A small model that answers yes/no questions on an image's attributes, trained from scratch.
Model: 5.96M parameters, encoder arch convnext_v2, encoder norm layernorm, encoder activation gelu, encoder patch size [2, 2], encoder depths [3, 6, 3], fusion encoder activation star_relu, fusion encoder moe expert_choice.
Training: 11800 steps, batches of 64.
Data: trained on fractals drawn by 1,000 iterated function systems, in grey, 295000 training examples, 2.6 epochs.
Rows from block 5 of the fusion encoder of a small model that answers yes/no questions on an image's attributes, named by matrix and row number. Rows with one number within an expert belong to one neuron, the router's apart. Each number is 128 + 32 x the weight over its row's rms, rounded and kept within 0 to 255. All counts start at 0.
Before each expert's rows are labels from the 100 texts, of 14976, where the router gives the expert most weight on average: "tokens" is the input token at the peak. Only what is clearly more common there than usual is listed. The data: fractals drawn by 1,000 iterated function systems, in grey.
# router: router (fusion_encoder.blocks.5.mlp.router.weight, 32x128, trained with AdamW), inputs 0-63
# up: expert up (fusion_encoder.blocks.5.mlp.up, 32x64x128), inputs 0-63
# down: expert down (fusion_encoder.blocks.5.mlp.down, 32x128x64, transposed), outputs 0-63

# expert 22
tokens: "two maps"
router.22 [147  82 137  65 187 158  75 113  87 163 131 180 129  97  98 119 159 144  83 118 148 126 188 103  96 110 100 104 170 119  78  90 152 122 148 132  73 157  98  95 131 126  96 107  97 134  78 177 140 169 136 126 128 111 116 100 166 132 127 112 126 116 158 129]
up.0 [154 128 101  90 205 164 110 152 134 128 177  76 152  80 154 112 108  58 160 128 154  83  88 128 128 125 108 115 128 100 139 116  77 109 134  77 102 128 148 172 181 128 116 183 184 192 108 100 132 125 137 164 126 127 128 128 114 148  79 116 128 144 152  86]
down.0 [128 121 105 147 128 105 207 151 128 187 100  53 150 128 219 128 127 126  42 131 128 201 124 115 128 163 128 163 128 125 152 131 132 193 101  98 128 128 131 130 103 125 106 128  87 107 128 202 128 128 155 128 128 128 128 128 108 128 156 128 115  98 169 122]
up.1 [136 107 131 128 123 128 107 130 167 128 127 128 116 128  47 128  92  54 138 129 103 174 115 128 242 128 133 137 162 128 125  93 128 100 127 111 100 128 128 174 148  59 128 142  74 128  92 128 128 151 128 128 128 128 126 108 128 112 220 133 128 123 128 128]
down.1 [128 128 128 127 128 128 195 128  33 128 128 137 119 128 111 135 128 150 145 145  94 159 154 128  72 110 124 165 184 120 128 106 128 128 128 128 188 131 128 128 128 143 128 154 127 148 128 127  18  91 128 128 128 128 100 128  83 128 128 128 128 128 128  87]
up.2 [117 192 124 128  91 128 105 155 162 144 150 133 102 201 139  86 184 172 164  87 145 120 128 128  99 132 189 123 181 128 128 183 125 128 128 128 150 150 134 172  76 143 175  87 128 128 105 128  75 109  78 175 128 145 149 128  93 148 126 164  89 128 128 115]
down.2 [152 128 128 162 128  63  56 128  87 128 128 128 134 128 138 165 126  92 139 127 128 128  97 128 136 124 135 128 156 128 128  83 120 217 168 146 188 115 127 138 128 144 146 128 142 128 153  87 128 128 177 140 120 121 151 120 128 143 128   5 106 128 131 144]
up.3 [150 121  54 126 122  96  76 150  97 134  96  82 128 123 209 145  81 138 121 128 176  82 143 136 147 137 124 183 128 115 121  86 176 208 105 128 178  72 128  80 119 111 102 128 127 114 151 128 135 102 128 131 107 124 135 123 174 128 137 169 112 102 169  98]
down.3 [128 146 112 138 106 158 128  39 140  93  98 127 131 128 128 128 134 174 140 174 182 128 110 102 128  68 128 128 133 128 203 142 128 128 152  94  73 128 125 132 111 100 113 164 128 104 128 155  63 107 148 128 128 143  98 116 103  71 133  50 110  82 128  76]
up.4 [122 128 180  82 128 128 131 101 154 139  51  94 128  94 130 100 128 112 128 147 108 112 144  93 128 154 158  62 144 143 128 127 170 161  19 128 128  95 186  90 147 158  96 140 181 172 171 121 139 128 116 128 149 151 116 128 138 198 128 153 117 105 123 120]
down.4 [142 127 175  99 128 128 184 191 103 102  85 105 147 109 179 168 128 128 128 171 128 191  73 128 128 163 193  68 125 121 128 134 151 167  61 128 128 143 129 138  92 128  73 143 125 155 193 102 120 113 175 144 128 102  86 135  86 107  57 128  93 168 120 138]
up.5 [110 129 128 113 156 118 179 197 107 128 121 103 128 141 128  91  91 113 178 120 128 191 143 128 187 128 116 166 127 113 139 127 159 156 128 155 107 128  47 146 134 111 128 158 221 128 220 159  77 128 128 157 128 112 121 128 128 131 150 116 171 206  63 128]
down.5 [118 108 116 105 120 128 182  93  83 124 125 128 106  94 128  79 128 128 128  81 119 128 128 153 168  85 182 171 192 128 168  63 128  93 143 155 128 128 128 126 140 128 104 167  65 127 105 123 108 172 128  98  97 119  81 156 141 128 128 170 143 204 129  95]
up.6 [114 143 128 195 122 136  57 105 128 158 152 135 145 128 128 116 185 128 149 127 166 159 109 128 135 157 114  28 111  80 128 183  79 159 128 104 128 128 128 128 128  76 108 128 103 142 173 109 128 104 122 186 113 129 128 142  86  97 147 135 218 167  71 143]
down.6 [125 128 101  64 123 128  37 109 142 205 119 115 128 128 179 166 131  82 128 128 100 154 128 140 128 146 122 146 202 126 164  78 154 128 128 120 255 128 110 160 131 128  95 151 193  94 112 128 128 105 128 128 133 141 185 189 128 128 128 116  96 128 137 128]
up.7 [ 85 109 140 128  98  64  90  90  90 128  87 128 128 128 128 140  91 128 128 156 179 140  83 137 128  66 112  48 190 160 128 133 128 143 123  96 128 134 128 104 128  86 164 206 121 115 128  89 182  91 124 128 156 128 132 153 128 125 128 161 104  44  97 164]
down.7 [128 128 128 174 140 164 128 127 132  14 136 145 128 158 113 138 125  71 193 128 131 128  96 128 104 128 176 128  34 128 128 109 113 128 162 128 227 134 128 130  86 158 177 149 128 144 114 195 110 142 128 128  41 103 128 128 144  94 117 121 181 189 120 128]
up.8 [128 169  64 110 128 162 128 138 128 163 137 151 103 115 225 105 147 114 179  50 124 128 128 128 148 116 128 128 167 128 144 128 194 151  62 128 128 125 128 128 140  78 128 115 158 128 157 161 122 133 128 106 138 130 138 128 252 122 128 130 127 149  90 128]
down.8 [ 79 158 121 128 120 130  40 189  91 116 117  95 128 128 127 128 132  81 126 161 128 128 141  93 128 148 170 192 186 158 182 136 118 195 128  91  45 149  82 156 202 128 100 130  74 162 128 173 116 128  93 115  86 128 128 128 116 107 160 128  85 154 158 128]
up.9 [128 140  55  81 128 128 143 128 128 128 129 128 128 128 157 128 144 119 119 120 161 161 128 128 130 124 135 128 128 146 191 128 128 128 128 165 185 118 128 128 128 108 128 218 128 128 128 119 186  13 141 113 156 143 125 128 128 115 128 165  75 128  30  84]
down.9 [168 128 128 128 128  79 227 200 149 128 125 205 128 109  98 110 158 128 113 164 110 130 128 115 146 128  91 129 126 144 116 128 131  88 184 135 175 103 123 150 143 149 145  34 148 128 128  54  87 164 185 128 120 129 130 128 138 111 108 104 128  61 132 101]
up.10 [ 93 151 180 155 110  75  96 162 128 179 112  67 138 145  82  69  85 138 128 128 120 128 133 128 138 173 129 202 175  65  76 128  98 128 103  66 128 128 128 145 128 128 138 128 128 151 128 127 128 255 134 126 135  86 142 128 128 128  71 185 128 225 128 121]
down.10 [141 128 161 128 129 136 202  40 178 128 120 122 128 132 128 139 124 128 128 128 135 128 180 167 122  95  90 128  97 156 128 153 145  50 128 128 117 178 104 115 152 117 170 174 174  87 100 131 150 128 163 128 128 101 128  87 135 128 132 104 137 106 128 156]
up.11 [101 132 128 135 105 129 166 156 116  98 128 128 128 122 138 114 111 177 203  65 159 106 128 128 132 128 149 128 159  63 169 128 110 113 143 136 165 155 128 114 157 128 128 129 128 128 171 118 211 139 127  71 163 148 201  83 158  53  76 148  37  99 128 158]
down.11 [128 101 134 135 128 117 168   0 128  72  87 128 128 102 110 128 128 147 141 104 133 135 128 139 128 182 128  95 163 131 128 116 146 128 164  91 128 128 128 128 119 128 131 194 145 115 171  45 105 130  90 107 139 128 128 133 202 132 129 177  89 121 137 128]

# expert 24
tokens: "sparse"
router.24 [115  85 133 107 135 141 168 107 138 138  46 168 106 101 141 128 150 123  91  73 160 104 184 128 119  92 151 104 148 101 114 105 148 108  99 100 144 159 153  90 166 138  94 138 150 139 164 173 188 144 162 136 170 145 151 104 119 164 142  91  81 123 207 117]
up.0 [193  82 162 104 190 101 118 128 128 143  91  34 150 128 128  97 128 185  95 138  73 128 154 152 118 116 128 131 133 128 128 128  93 128 105 128 103 109 119 160 112 117 106 118 128 128 128 128 159 170 128 156 106 128 128 141 118 157 123 225 100 109 123 128]
down.0 [128 128 128 160  93 109 103 104 128 128 128 128 128 124 128 128 141  49 107 128 189 175 153 151 127 128 104 128  56 175 180  20  88 159 128 132 149  98  35 171 128 101 133 128 116 119 128 113 128 157 110 128 128 182 166  50  77 142 128  86 153 139 128 109]
up.1 [136  97  98 191 120 183 104 128 128 181 128 128 121 150 137  61  92 158 128 148 206  54 199 128 147 133 128 108 194 128 128 129  78 147 132 126 157 113 138 145 128 128 174 107  92 130  48 143 128 148 128 155 121  91 128 139 192 128 112 128 128 116 106 138]
down.1 [212 128 128 128 163  20  88 110 110 128 108 151 129 136 109  98 128 140 151 135 128 169 154  98 130 128  82 160  69 128 107 128 128 255 142  89  59 144 121 135  95 128 123 133 155  68 128 111  99  76 152 114 155 143 120 162  89 106 117 177 128 176 128 123]
up.2 [108 112 132 128 194 101 163 157  96  71  92 133 101 104  73 128 105 128  68 131 161 128  79 128 119 128 140 102 128 125 131 138 134 128 117  87 193 128 148 146 131 146 128 134 182  53 128  98 119 100 160 128 128 128  98 115 147 110 141 198 128 199 128 151]
down.2 [106 118 128 128 121 117  98 109 141  79  89 135 112 123 152 122 107 110 152 127 128  76 199 117 150 147  99 175 255 128 102 229 128  75 128 150  88 130 128 128 121 162 144  94 128 122 154 101 132 119 193 143 128 122 140 115 135  99 111 128 102 124 173  96]
up.3 [127 128 128 128 146 166 115 113  10  85 159 192 128 111 128 128 166 100 137 139 147 151 128 112  45 114 128  55 128 128 128 126 128 128 128 172 128 121 174 104  95 178 108 134  98 190 110  89 152 174 110 128  77 175 112  91 128 128  85 128 128 164 123 116]
down.3 [133 128 128 131 128 128 128 176 178 175 128 128  82 128 125 180 128 128 128 128 180 128 122 103 161 128 128 129 104 149 169 101  70 121 177 128 162  99 149 172  61 128 157  99 163 125 128 175 149 136 128 128 128  72  46 142  63 128 160 134 138 120 128 142]
up.4 [128 140 128  31 190 114 128  80 128 128  90 128 121 128 133 122 128 186  90 115 128 128 109 128 133 128 145 128 128  92 128 104 128 128  97 150  69 128 176 132 128 164 105 128  56 128  73 128  66 107 141 183 179 128 128  92 128 132 174 128 184 111 109 128]
down.4 [128 128 114 128 128 128 128  26 158 128 118 128 149  89 107 109 105 128 166 128 122 128  87  84 141 134 151 128  69 139 175 183 127 246 109 128 136 169 146  93 132  97 176 178 128 128 128 132 177 128  88 128 128 128 128 128 134 136 138 154 128 128 128 128]
up.5 [123 128 128  70 189 128 110 128  80 128 128 137 130 239 104 140 128  62 128 128 128 199 128 128 128 103 128 128 174 128 128 179 207 128  93 128  82 150 103  29 128 128  82 221 133 131 163 115 177 103 128 128 162  92 128 129 128 163 206  96 113 128 128 177]
down.5 [128 136 135  95 128 128  85 128 123 168 114 128 115 111 111 128 128 132 128 130  86 128 137 118 137 139 127 180   0 131 128 196 128 136  80 126 202 128 133 128 128  59  95  63 178 121 128 190 141 189 128 110  88 128 128 128 109 135 132 149 156  95 152 101]
up.6 [147 112 183 180  53 192 107 195 136 128 151 128 113 116 100 189 115 177  59 140 100 186 117 164 110 177 181 100 158 128 138  94 161 127 166 136 115 183 128 136 158 128 128 128 120 102 128 128 128  99 124 111 107  96 120 152 128  96 101 134 212 106  52 108]
down.6 [128 101 128 117 141 106 128  88 128 128 123 141 138 135 172 128 128 136 135  95 157 128 104 111 139 116 173 137 107 128 168 230 129 128 128 125 165 131 114 107  99 229 128 235 124 108 129 118 128 109 147 163 116 158 155 116 117 127 120  85  79 128  21 128]
up.7 [138 128  29 157 128 202 128 128 128 128 165  98 163  98 110 151 119 190 128 128 128 142 110 125 103 150 119 128 132 125 216 137 160 128 128 128  98 125 128 128 128 128 128 104 128 145  28  89  84  91 128 127 128 117 162 137 128  98 107 128 176 129 128 171]
down.7 [128 128 128 128 135 128 128 128 194 128 131  93 117 126  72 165 128  79 128 170 156 128 105 188 128 146 111 141 159 128 128 142 128 128 154 128 238 128 144 137 128 157 127 128 101  32 105 128 128 123 128 154 128 162 128 170 128 121 128 119 123  59 157 103]
up.8 [128 157 137 146 128 128 122 128 144 128  67 128  88 166 119 103 128 224 128 128 112 227 160  98 181 190 128 128 128 128 128 209  98 149 127 128 140 152 102 128 124 128 139 128 191  84 128 128 129 107 171 146 132 151  83 128   0 128 128  99 162 128 108 128]
down.8 [117 122 128 187 160 166 255  68 128 173 128 128 117 131 149 102 128 129 128 150 146 155 136 128 128 159 128  96 128 122 142 128 165 126 128 121 138 112 128 137 141  99 117 173 128 128 128 143 136 152 128 119 140 120 128 128 135 139 128 200 128 148 176 128]
up.9 [128 193 100 174 161 175 123 143 110 128 127 131 162 179  40 153 116 111 148 120 140 128 128 125 128 188 128 128 131 132 154 128 128 128 150 128 128 136 118 176 136 152 168 149  91 166  86 122 116 119 128 182 104 151 131 156 128 108 117 180 141 143 116 142]
down.9 [ 93 117 128 128 128 177 171  53 168  28 141 145 107 118  68 128 137 128 109 141 128 114 121 130 159 124 130 117 227 119 147 166 136 107 138 147 137 128  83 131  95 128 183  95 128  97 146 125 128  89 114 128  97 138 132 212 128 124 153  40 110 121 141 128]
up.10 [128 189 198 155 143 104 128  64 118 128 134 146 121 128 117 104 132 125 153 105 162 164 117 148 162 112 165 121  88  86 162 128 122 148 228 123 195 160 113 128  84 101 122 109 131 128 192 128 128 128 149 140 128 167 159 131 130 128 120 128 141 117 130 128]
down.10 [130 145 114 113 128 128  99 141 172 206  89  88 147 164 154 128 163 128 106  97 165 160 168 131 128 119 128 134 128 116  63 236 153 127 139 128 128 128 128 128 142 128 100 144 147 140 128  97 156 113 176 129  99 149  85  65 114 139 159 128 161 108 144 128]
up.11 [101 112 103 105  97 157 117 128 121  75 114 128 154 128  84 128 123 155 128 128 128  99  98 128 186 128 112 128 108 187  75 128 133 128 209 139 116 128  51 128 159 128 128 128  65 103 128 128  68 203 204 128 145 145 151 102 188 119 128 128 113 128 112 111]
down.11 [116 160 150 146 151 157 144 128 128 128 128 128 156 149  85 128 140 124 128 105 142 148 129 128 158 146 114 110   0 128 145 127 109 128 143 128 146 128 147  93 104 177 128 234 101 115 107 158 155 128 121 117 163 153 128  89 128 123 142  86 123 110 128 128]

# expert 16
tokens: "sparse"
router.16 [113 113 127 102 115 135 107  56 106 125  65 116 137 152 138 114 136 141  79  70 120 179 146 139 129 128 138 106 105  91 104 122 173 110  86 142 175 137 136 110 169 118  78 112 154 157 160 166 146 121 168 133 184  93 159 123 166 155 109 142  72 152 118  88]
up.0 [128 137 164 115 128  64 151 128 128 128 128 200 128 118  51 126 156 126 121 118 128 101 162 128 178 128 128 128 144 151  89 128  44 106 123 137 166 149 139 125 128 103 132 128 128 128 128 139 128 158 174 128 155 163 104 120 111 128 128  53 128 128 128 128]
down.0 [128 197 128 126 126 192  75  14 128 117 128 117 128 128  47 103 128 128 131 201 103 140  90 128 169 137 123 128 128 181 109 145 128  53 128 109  28 138 102 136  70 128 227 128 111  73 134 128 100 134  78 106 209 128 126 128 103  95 128 196 128 128 128 121]
up.3 [153 114 128 128 166 208 194 128 130  92  82 161 128 122 138 128  80 161 128 152 168  70 141 128 124 128 131  90  92 158 153 128 117  74 255 145 146 128  69 128 126 122 128 150 128 128 128 128 147 131 122 128 105  94 112 182 168  66 142 113 128 128 101 151]
down.3 [147 185 159  86 128 205  58 128 128 179 158 180 110 126  78 115 131 128 128 128 108 148 131 133 128 102 138  99 204 128 128  93 128 128  89 105 128 132  99 114  78 146 220  29 138  95 123 128 120 172  98 124 128 128 140  83  75 128 145 150 114 128 142 122]
up.4 [147 128 140  57 140 128 109  96 139 128 122  98 128 110 133 138 158 170 128 135 108 211 128 140 128 100 128 128 128  80  60 179 240 141 128  87 145 162 128 128 128 128 126  88 116 123 128  86 151 154 186  96 158 111 128  89 159 121 139 201 175 110  64 111]
down.4 [135 128 128 161 119 135 128 144 145 105 183 118 127  75 108 133  68 117 169 175 128  97  78 122  80 141 114 159  82 109 128 116 128 157 145 156 128 132 128 132  83 147 199 207 134 128 138  92  92  32 201 128 102  81 129 156 143 118 104  92 123 119 110 160]
up.5 [163  97 128 177  82 105  66 128 106 128 174 177 150 138 128 111 138 108 156 122 110 115 111  96 169 128 156 102 172 125 128  84 128  96 228 128 108 119 153 128  72 146 189 123 118 104 110 128 138 128 128 208 142 156 147  88  61 115 127 136 214 155 135 131]
down.5 [128 194 172 102 134 128 102 128 178 120 169 128 109 117  47 105 128 128 128 204 128 134 102 133 165 128 120  98 128 182  99 128 108  93 128 102 128 128  92 128 128 128 128  61 128 128 128 101 109 131 129 122 197 128 146 128  97 100 147 207  96  89 152 128]
up.6 [125 159 127 132 176 128 133 128 130 128  85  40 105 137 127 171 118 178  74  95  69 184 100 139 217 145 131  82 136 125 189 153 153 137 128 159 226  97 125  65 104 147 167 128 121  53 154 104 128 130 128 173 144 171 117 129 128 128 144 128 139 128 152 124]
down.6 [ 90 149 121  85 123 191 128 148 128  64 128 154 131 119  97 103 128 115 128 184 135 128 114 132 135 136 156 134 140 128 113  92 131   1 132  94 128 142 145 128 126 128 168 131 128  90 128 117 124  98 128 140 128 117 128 128 108 128 129 185 128 128 151 126]
up.7 [167 128  91 128 128 128 128 148 128 116 210 162 141 186 102 128 166  23 128 145 146 114 128 158 113 140 109 153 128 158 128  60 154 115 128 166  63 135 157 167 128 128 127 144  67 109  68 124 147 188 121 131 125 134 107 128 128 137 128 147 181 156 119 128]
down.7 [128 128 151 120 134 176 119  60 160 154 128 150 116 121 128 128 127 164 128 186 128 142 128 127 169 132 116 100 177 128 114 144 115  78 128 128 119 130  93 123  82 147 209 128 124  93 122 106 100 152 138 128 163 128 130 128  97 100 128 180 112 130 125 128]
up.8 [128 158 142 155 140 128 129 227  86 111 140 169 128 128  52 128 120 134 181 159 112 128 128 133 163 185  84 122 128 148 142 114 128 128 165 118 142 150 101 167 128 128 132 155  60  96 128 108 104 128 100 104 120 128  80 152 144 110 101 131 128 128  91 128]
down.8 [123 195 161 125 131 184 135  47 128 128 182 152 110 128  35 107 124 128 133 128 102 128 128 128 177 141 128 117 167 179 107 151 128  82 114 128 195 153 128 127 128 116 247 128 109  73 117  82 128 128 128 128 196 148 124 125  91 102 146 128 128 128  86 128]
up.11 [162 127 102 128 133 132 128 237  54 128 204 128 109 128 126 134  94 131 179 120 128 128  80 136 137 130  86 151 140 131 128 128 128  65 148 112  56 102 160 128  93 128 160 140 118 148 128 128 149 145 128 121 128 194 122 101 128 104  77 128 126 137 128 128]
down.11 [167 180 155 128 129 204  68 109 144 181 174 185 102 118  79 128 128 148 112 189 128 128 131 128 159  87 125 128 128 128  99 128 128 128  68 128  55 127 128 128 128 128 224  32 132  93 127 108 134 163 128 128 128 128 138 128  80 110 150  76 119 129 156 139]
up.12 [161 128 128 128 128 117 113 128 119 128 205 133 128  89  90 105 128  74 197 139 121 190 142 105 128 128 112 148 140  95 104 128 155 103 128 128 128 128 128 128 128 167 187 128  94  99  81 110  84  93 128 128 123 128  83 128  44  72 127 238 128 148 132 128]
down.12 [122 201 166 114 138 179 112  65 128 120 128 184 113 128 128  94 138 128 128 190  79 151 126 128 128 128 119 104 128 197 128 156 128 128  77 111  94 151  84 112  82 128 227 128 121  65 122 102 128 128 125 115 189 128 142 128  97 106 151 123 128 111 107 116]
up.14 [123 158 128 128 128  98 120 155 120 148 162 128 128 128  68 128 128 128 160 170 123  54  95  76 192 179  39 128  91 128  85 149  51 162 128 128 128 109  70 145  91 189 128 111 128  97 128  84  94 128 115 111 128 128 128  86  82 132 128 179 180  79 160 236]
down.14 [129 128 165  96 126 135  97  29 162 128 128 163 115 129 128 111 137 128 128 186 109 150 128 140 128 105 130  86 206 182 104  96 130 106 128 103 128 128 102 117  92 148 235  18 128 110 122 104 128 158 131 128 128 145 132 128  78 128 144 128 128 117 176 132]
up.16 [128 143 153 133 149 123 128 207 169 132 128 128 120  54 128 126 144 128 149 155 119 179 130  94 165 128 125 196 138 128 128 128 155  86 128 146  96 151 115  95 128 113 128 104 140 128 128  84 128 115 128 120  64 148 128 128 131  67 136 128 128 128  98 128]
down.16 [136 128 128 111 124 128 116   9 172 160 128 161 128 126  74 128 141 157 132 190 104 165 136 138 171 108 128  93 166 176 128 117 128  81  87 128 128 128 128 128  71 134 226 128 100  70 127  99  95 132 122 124 128 144 129 112  76 128 128 168 119 128 103 117]
up.17 [128  95 197 165 128 160 173 166 128 128 128 171 141  51  98 152 108 195 134 128 203  62 128 104 176 130 142 182 128 122 135 183  52 128 229 128 145 147  84 138 152  89 134 147 128 123 151 101 130 169 148 177  93 128 107 161  91  91 130 136 114 128 128 178]
down.17 [128 174 169  94 131 170  87 121 128 197 158 157 104 131 144 143 122 149 106 128 102 146 128 162 128 128 154 128 161 169 146 108 130 128  82 112  20 111 128 127  92 116 197  33 128  98 128  97 134  98  98 120 162 134 151  66  83 132 145 106 128 149 123 131]

# expert 8
tokens: "sparse"
router.8 [ 68 128 106  99 129 126 113  49  98 123 106 116 140 155 124 108 117 149  79  79 109 195 169 123 130 105 133 134  92 114 128 111 162 110  89 151 168 128 127  87 165 142  77 136 161 156 125 183 134 125 192 118 180 107 122  78 153 135  86 138  80 148 105 109]
up.0 [128 110 117 128 131 111  72 108 100 128 158 108 102 133 166 128 133 157 195 175 139 128  98 147 128  88 128 128 111 139 176  93 128 128 149 108 130  92 128 158 133 128 111 141 128  52 135 128 117 123 145 128 120 130  99 185 118 138 128 128 155 195 128 104]
down.0 [125 143 176 128 122 128  81 172 128 151 141 113 128 128  72  97 137 136 192 128 158 249 126 140 112  98 161 120 135 153 134 120 106 109  81 122 149  78 117 127 131 111 128  86 114 113 145 128 126 122  60 128 171 128 141 190  72  77 140 226  83  84 149 120]
up.1 [106 128  81 128 101 214 128 128 128 157 128 128 118 152 137 140 107 128 192 127 107 128  68  87 187 164  92 119 125  90 190 142 128 104 142  84 128 177 128 155 132 169 143 110 128 128 108  95 148 128 175 128 128 163 128  83 128 123  85 128 101 105  87  53]
down.1 [120 128 162  83 129 137  86  58 153 143 186 138 128 128 128 128 128 156 123 186  85 128 118 128 174 138 106  84 190 128 128 128 153 115 128 109   0 128  71 128 128 128 212  92 153  67  93 128 104 128  99 155 200 160 157 102  85 109 144 132 140 137 128 121]
up.2 [196 113 128 128 114 128 136 122 128 156 128 190 141  79 128 145 143 128 128 128 127 116  84 100 128 176  86 128 157 139  95 160 128 172 201 149 128 174 156 107 126 128 176 151 175 128 128  63 128 182 159 103 128 165 169  79 174 128 165 163 187 128 127  90]
down.2 [123 210 166 128 129 128 113  60 181 128 128 128 128 150 128 126 128 128 126 128 128 128 111 128 178 128 128  93 155 172 128 105 151 128 128  99 128 136 128 154 106 128 231 107 164  61 128 128  95 112 110 152 205 128 128 118  87 111 149 164 141 121 125 128]
up.4 [131 190 113 128 114 101 197 153 153 101 128 124 149 133 138 136 114 165 101 128 128 128 128 149 128 143 127 232 108 147 128 179  65  82 157 149 128 128 138 128 108  93 162 137 128 128 129 128 128  44 128 128 149 132  92 106 124 124 128 128  94 131 128 129]
down.4 [128 128 128 116 130 106 176 128 182 128 195 138 133 140  63 134 101 128 128 128  82 191 113 121 183 128 118 117 157 128  86 116 152  63 128 128 128 133 128 157 128 128 232 101 157 128  95 112  90  95 101 128 221 174 142 132 128 128 128 128 128 128 128 124]
up.5 [140 128 128 128 166 210 128 112 128 128 176 128 128  99 128 128  58 128 134 166  95 128 128  74  96 128 128 128 128  77 128  93 214 128 231 135 128 128 128 128  80 146 129 116  70 129  77 180 128 190 128 128 111 100  42 128  68 128 106 201 128 155 128 153]
down.5 [118 128 168  68 125 139 112  70 128 128 189 128 116 128  82 128 128 139 128 128 128 163 131 128 175 128 115 128 128 166  96  81 128 106 128 110   0 138  65 144 109 180 128 128 178 128  93 128 128 125 128 140 128 171 151 128  88 106 150 123 128 128 128 128]
up.6 [111 101 106 128 128 121  76 193 100 157 128 185 140 128 165 190 104 106  90 181 122 106 147 128 105 104  68 166 153 162 172  95 178  89 147 148 157 128 128 168 155 128 223 128 128 128 157  98 150 128 124 118 183 166 139 112 105 129 128 128 128 159  93 106]
down.6 [128 128 168  68 128 148 109 128 128 140 195 153 118 147  79 135 128 164 128 194 128 173 128 128 128 128 110  89 174 171  83  82 156 117 128 101  28 128  74 128 128 184 128  69 171  60 128 116 128 128 109 143 202 173 162 128  86 128 149 142 128 145 129 117]
up.7 [156 154 129 164 128 163 117 119 164 128 128  97  57 128 128 117 166 118  82  82 128 154 103  67 172 128 104 128 140 156 128 174  99 140 108 105 128 104 182 159  65 164 179 128 109 128  81 145 172 137 128 115 128 128 146 117 103 198 169  85 170 171 153 116]
down.7 [128 202 165  82 126 133 128  82 169 145 189 128 128 128  62 131 128 165 130 198  87 170 132 126 128 151 109  89 154 167  93 100 143 125  81 109  53 128  79 147 128 128 221  94 128 128  99 110 128 122 108 128 128 168 158 109 128 128 128 135 128 130 131 119]
up.8 [128 128 156 128 128 164  76 128  81 125 187  94  98 128 135 128 138 179 165 128 128 135 139 128 151 105 128 102 159 188 105 179  87 128 128 168 128 128 128  39  97 128 174  96 128 128 128 146 179 104 175 128 115 128 128 128 128 115  78 128 128 125 128 128]
down.8 [138 186 128  61 127 168  78 105 128 165 176 128 115 128 128 136 124 145 106 179 128 147 147 118 163 122 115  74 214 165 128  50 128 128 128 128 128 136  80 135 124 188 128  56 182  94 128 136 120 164 128 140 128 128 162  93 128 128 146 106 137 128 144 126]
up.9 [128 198 145 161 110 128 128 178 167 138 128 100 115 184 153 164 142 138 136 105 164 128 127 128 127 113 128 132 136 208 157  81 128 128 203 212 128 128  72 107 158 136 170 121 137 128 181 128 128 128 128 128 128 117 113 166 160 128 128 128 162  89  77 124]
down.9 [128 200 128 128 128 150 115  84 128 137 196 152 121 134  72 136 111 128 128 128 128 128 117 119 175 144 109 128 159 167  95  78 128 122  83 105  39 131  70 141 101 179 231  91 171  56  96 128 100 117 106 147 200 128 128 102  87 109 147 124 143 128 140 125]
up.10 [135 171 128  95  95 128 130 128  88 128 207 188 176 159 142  94 184 106 184 114 150  61 128  96 152 128 140 103 137 187 114 136  11 112 121 156 112 123 100 124 128 100 178 148 124 128 104 166 146 106 101 128 128 128 129 106 124 143 177 108 117 128 128  94]
down.10 [128 213 128 128 125 128 106 128 128 128 199 155 115 141  83 128 120 128 115 128  79 166 136 118 177 132 105  81 182 128 128  71 150 124  67 128   0 140 128 144 128 195 128  69 173  58  89 110 128 128  96 154 128 172 165  91  86 113 149 128 152 158 127 128]
up.11 [169 170 128 171 131  73 159 128 196 128 128 128  82 128  95  67 128  94 154 133 128  80  78 117 152 128 141 125 128  93 128 147 128  42 122 128  69 128 117 185 128  54 166 128  58 140 128 140 106  94 184 128  84 109 151 128 190 128  85  97 128 128 113 112]
down.11 [135 188 162 128 128 169 105 128 170 128 128 154 119 128  90 128 128 145 128 192 128 152 136 119 128 128 104  88 177 164 128  76 144 132 128 109  15 128  73 128 109 128 223  87 168  81  92 120 114 133  94 128 128 167 128  90 128 112 146 128 128 128 149 126]
up.12 [115 157 128 112 105 128 119 162  95 128 128  73 128 128 128 113 178 124 128 100 126 128 128 161 128 139 112 255 104 137 109 128  96 128 144 115  44 138 160 128 128 128 162 102 128 128 147 144 174 128 128 125 128 165 128 128 128 149 141 128 138 128 158 128]
down.12 [127 198 166  76 132 158 128 128 172 140 128 155 128 136  71 128 121 159 120 197  94 176 128 128 128 128 104 128 128 165 128  73 145 128  84 109  45 128  69 144  98 187 227  97 128  69  98 128 128 119 105 141 193 173 128 102  85 128 141 128 140 140 124 122]